Weights of a small sound classifier.
Model: waveform 16khz input, arch tdnn, norm batchnorm.
Training: soap at rate 0.0027, 9400 steps, batches of 128, held-out accuracy 48%.
Data: 39062 training examples, 30.8 epochs.
Rows from block 3 of a small sound classifier, named by matrix and row number. Each number is 200 + 40 x the weight over its row's rms, rounded and kept within 0 to 999. All counts start at 0.
After each channel's rows are labels from the 100 clips, of 14976, where the channel reaches its highest value: "responds to" is what is common among them. Only what is clearly more common there than usual is listed. The data: phrases spoken by 400 fixed synthetic voices.
# conv: pointwise conv (model.blocks.3.conv.weight, 384x384x1), inputs 77-153

conv.134,118,172,194,183,244,249,203,302,166,155,197,188,249,217,243,186,153,233,231,185,207,101,191,213,179,158,194,144,146,241,264,211,244,159,208,231,231,230,215,249,242,125,227,151,145,185,174,173,219,208,154,208,192,285,148,189,196,155,190,186,216,141,127,260,185,210,217,239,221,246,239,97,287,150,168,191,225
responds to: deep voice; clipping

conv.339,170,264,198,183,176,185,218,234,192,154,213,182,218,203,209,173,199,278,241,162,182,225,288,124,109,289,266,222,191,193,183,224,109,171,144,186,166,252,249,182,151,194,239,253,198,194,207,229,211,368,174,159,188,242,195,161,231,174,217,127,261,232,207,199,212,153,163,183,140,182,166,198,214,191,166,232,230
responds to: high voice

conv.21,162,179,188,248,216,213,195,271,131,175,128,220,182,222,133,180,206,208,194,96,172,236,179,144,198,160,164,230,173,177,196,235,251,211,177,171,240,173,185,191,201,184,224,181,181,144,206,135,217,252,133,233,202,175,150,231,171,202,133,182,200,191,190,184,152,269,161,177,209,224,255,233,202,212,148,242,149
responds to: deep voice

conv.155,175,222,180,150,212,261,163,147,173,149,164,203,211,183,228,193,142,137,217,196,141,167,190,199,275,136,210,263,115,124,217,274,247,167,191,239,190,124,202,183,176,207,199,228,232,148,151,198,229,295,148,170,204,198,179,253,236,210,217,229,236,136,242,206,146,130,225,200,157,213,213,200,161,178,149,155,239
responds to: high voice

conv.22,206,183,202,224,173,149,200,216,163,165,219,184,140,236,178,95,212,187,217,222,223,187,214,194,232,225,179,171,195,181,185,178,239,194,215,200,221,173,226,195,200,192,203,217,202,168,278,230,181,149,157,174,182,141,135,223,149,178,278,128,218,287,207,221,246,150,247,204,209,205,171,223,236,241,247,150,192
responds to: deep voice; clipping

conv.125,247,116,242,211,175,181,194,264,215,228,242,194,228,224,203,221,123,278,233,183,144,201,212,187,196,192,162,206,190,276,208,201,155,241,188,145,214,112,234,167,193,151,203,140,227,132,257,239,223,165,230,214,233,142,183,201,187,214,244,246,184,246,240,161,222,283,194,173,184,200,192,163,217,216,199,251,180
responds to: child-like voice; clipping

conv.4,212,164,220,155,208,188,258,154,193,206,189,168,170,150,207,199,168,179,87,208,184,225,263,167,160,170,208,207,180,152,259,231,185,244,159,184,233,198,175,208,235,162,270,166,219,136,224,148,241,196,220,139,247,140,135,170,203,223,162,161,187,126,133,174,151,155,185,249,162,247,218,221,255,231,180,222,171
responds to: /ɔ/; thin (high-pass)

conv.207,192,239,242,204,167,123,204,242,205,237,177,120,160,197,241,191,217,225,302,103,167,197,163,217,239,164,221,218,201,222,253,229,209,269,242,201,227,238,199,274,200,230,195,173,205,161,232,175,152,117,212,208,150,241,181,232,263,135,288,153,260,228,307,204,180,162,288,207,264,211,209,138,219,183,183,122,212
responds to: clipping; thin (high-pass)

conv.67,176,238,188,274,144,209,235,201,195,209,170,221,199,275,133,183,168,196,230,170,306,204,215,152,216,168,186,231,215,171,188,223,218,177,228,254,200,139,214,161,233,112,185,116,185,221,152,292,230,173,143,221,135,208,213,221,146,251,167,181,156,213,230,255,220,248,224,233,214,209,202,232,264,232,167,168,153
responds to: deep voice; thin (high-pass)

conv.236,210,121,248,194,162,196,205,164,228,164,166,178,219,230,259,200,230,147,153,232,189,169,170,233,237,281,200,251,160,165,201,182,165,202,186,198,211,256,129,209,226,159,176,215,213,297,277,201,254,180,144,185,240,158,173,168,193,168,172,148,201,199,151,178,159,196,205,319,174,213,221,229,140,147,181,219,226
responds to: low voice; clipping

conv.213,205,204,221,187,156,200,238,264,187,219,222,188,193,158,199,134,233,255,206,231,262,269,213,208,157,218,237,275,208,217,155,239,241,149,240,200,158,178,219,109,217,189,250,177,184,203,205,221,178,237,218,165,244,198,153,233,234,212,204,225,196,259,183,207,199,187,208,185,181,133,206,148,175,300,252,228,248
responds to: high voice; clipping

conv.210,231,227,168,188,161,183,228,232,214,178,131,229,208,209,108,157,244,286,269,204,202,183,175,200,191,162,255,151,239,187,150,179,255,206,215,212,190,228,200,196,191,274,190,157,172,260,245,243,182,241,157,182,208,144,276,157,194,192,198,216,219,166,170,189,216,260,226,182,242,189,215,196,242,179,196,210,147
responds to: thin (high-pass)

conv.230,224,233,276,170,176,159,240,216,203,205,255,207,211,263,199,177,188,272,263,171,176,164,212,197,137,164,179,208,137,182,161,222,210,243,153,255,184,238,210,215,229,223,182,173,259,161,217,220,155,182,185,227,214,232,214,257,240,173,220,167,246,177,187,231,179,195,163,209,194,210,125,167,232,197,129,233,186
responds to: child-like voice; clipping

conv.43,118,206,242,196,200,218,164,262,283,179,220,254,164,156,159,256,241,154,208,122,195,231,296,142,209,154,181,207,195,142,180,185,208,207,182,153,223,273,184,189,163,239,228,238,199,164,203,179,173,164,209,221,220,271,150,187,148,165,227,178,224,253,267,201,179,221,200,238,179,125,148,185,195,178,209,244,170
responds to: clipping

conv.304,224,254,219,187,177,199,166,130,224,234,164,153,223,231,169,217,170,206,226,172,188,186,186,203,199,164,245,190,233,158,248,174,182,162,116,229,199,239,188,273,102,221,229,193,151,203,263,225,203,259,168,215,227,182,211,274,206,229,208,212,264,196,211,239,178,230,164,259,188,181,176,125,209,258,236,96,246
responds to: clipping

conv.273,194,215,231,117,204,86,225,178,230,166,213,191,243,154,189,194,204,172,185,206,156,190,179,199,238,259,205,164,190,210,190,209,193,202,221,151,170,246,123,207,182,177,219,202,136,198,217,171,236,109,197,200,158,199,181,289,271,177,176,182,197,182,139,216,226,209,222,219,207,202,181,236,157,167,231,188,191
responds to: low voice; thin (high-pass); clipping

conv.68,194,202,232,234,87,250,241,236,177,268,174,192,191,190,177,220,196,225,243,155,221,210,254,199,248,193,161,198,249,224,186,104,267,241,252,175,214,171,184,209,191,217,181,219,137,172,179,258,177,139,137,211,188,236,173,117,153,220,214,159,236,203,217,202,211,166,122,217,119,154,240,178,155,261,182,158,207
responds to: high voice; clipping

conv.345,222,212,171,163,168,109,242,171,239,229,202,178,223,222,121,203,174,191,243,165,214,191,207,226,199,281,210,244,252,213,271,249,203,220,137,163,198,221,113,191,174,186,225,229,271,212,198,255,241,212,142,157,275,178,202,180,212,154,248,150,204,256,213,235,160,184,174,190,192,83,231,183,124,155,195,178,182
responds to: high voice; clipping

conv.71,160,173,168,197,268,189,198,175,303,226,231,196,137,130,193,153,167,211,281,139,203,184,165,158,214,177,123,153,217,191,243,189,183,124,222,262,190,156,194,248,147,149,261,248,185,283,151,219,155,146,177,149,179,218,162,187,191,164,170,240,153,317,249,186,191,226,155,163,146,198,148,177,149,187,237,207,189
responds to: low voice

conv.360,183,201,236,215,157,231,203,178,257,239,133,212,204,172,196,226,196,209,226,223,178,212,248,156,153,251,224,239,229,222,194,197,263,240,202,156,235,219,220,181,156,206,204,239,179,142,203,191,217,174,177,206,136,176,228,188,168,167,178,202,190,255,189,251,166,216,223,158,157,217,188,173,189,189,229,243,287
responds to: clipping

conv.73,217,233,202,129,134,212,180,262,190,206,215,198,227,210,149,194,229,199,174,247,129,170,110,198,261,199,239,215,157,246,199,224,150,195,186,190,189,86,202,200,209,234,203,179,254,231,191,230,200,225,148,163,216,217,156,215,268,200,181,170,96,247,218,233,145,175,216,203,200,176,232,262,207,226,252,184,117
responds to: deep voice

conv.209,183,274,254,205,197,181,224,143,161,124,187,241,288,200,243,177,199,179,166,188,163,155,144,141,211,264,235,153,147,183,266,188,281,190,183,236,176,232,302,238,170,136,187,150,211,148,192,177,214,190,265,215,184,199,141,237,193,175,207,224,234,176,180,205,209,192,206,227,220,208,175,210,193,197,198,219,136
responds to: thin (high-pass); clipping

conv.308,206,222,224,208,186,156,247,156,187,214,244,172,202,191,218,183,169,242,206,210,266,222,205,266,260,186,236,219,152,250,129,159,170,174,148,223,183,123,198,208,133,186,217,203,164,258,207,199,179,215,238,170,264,203,175,139,161,189,140,171,197,224,120,207,265,197,183,220,145,139,236,122,218,243,201,232,200
responds to: /ɔ/; clipping

conv.279,175,239,153,198,157,269,168,180,253,203,195,296,180,356,188,225,156,136,184,156,182,202,197,179,201,225,128,187,173,217,207,188,179,222,161,205,226,181,161,106,156,234,122,171,243,186,199,218,202,142,190,263,251,185,197,267,238,163,215,192,172,216,200,228,228,129,187,165,231,177,230,140,231,197,207,147,189
responds to: low voice; clipping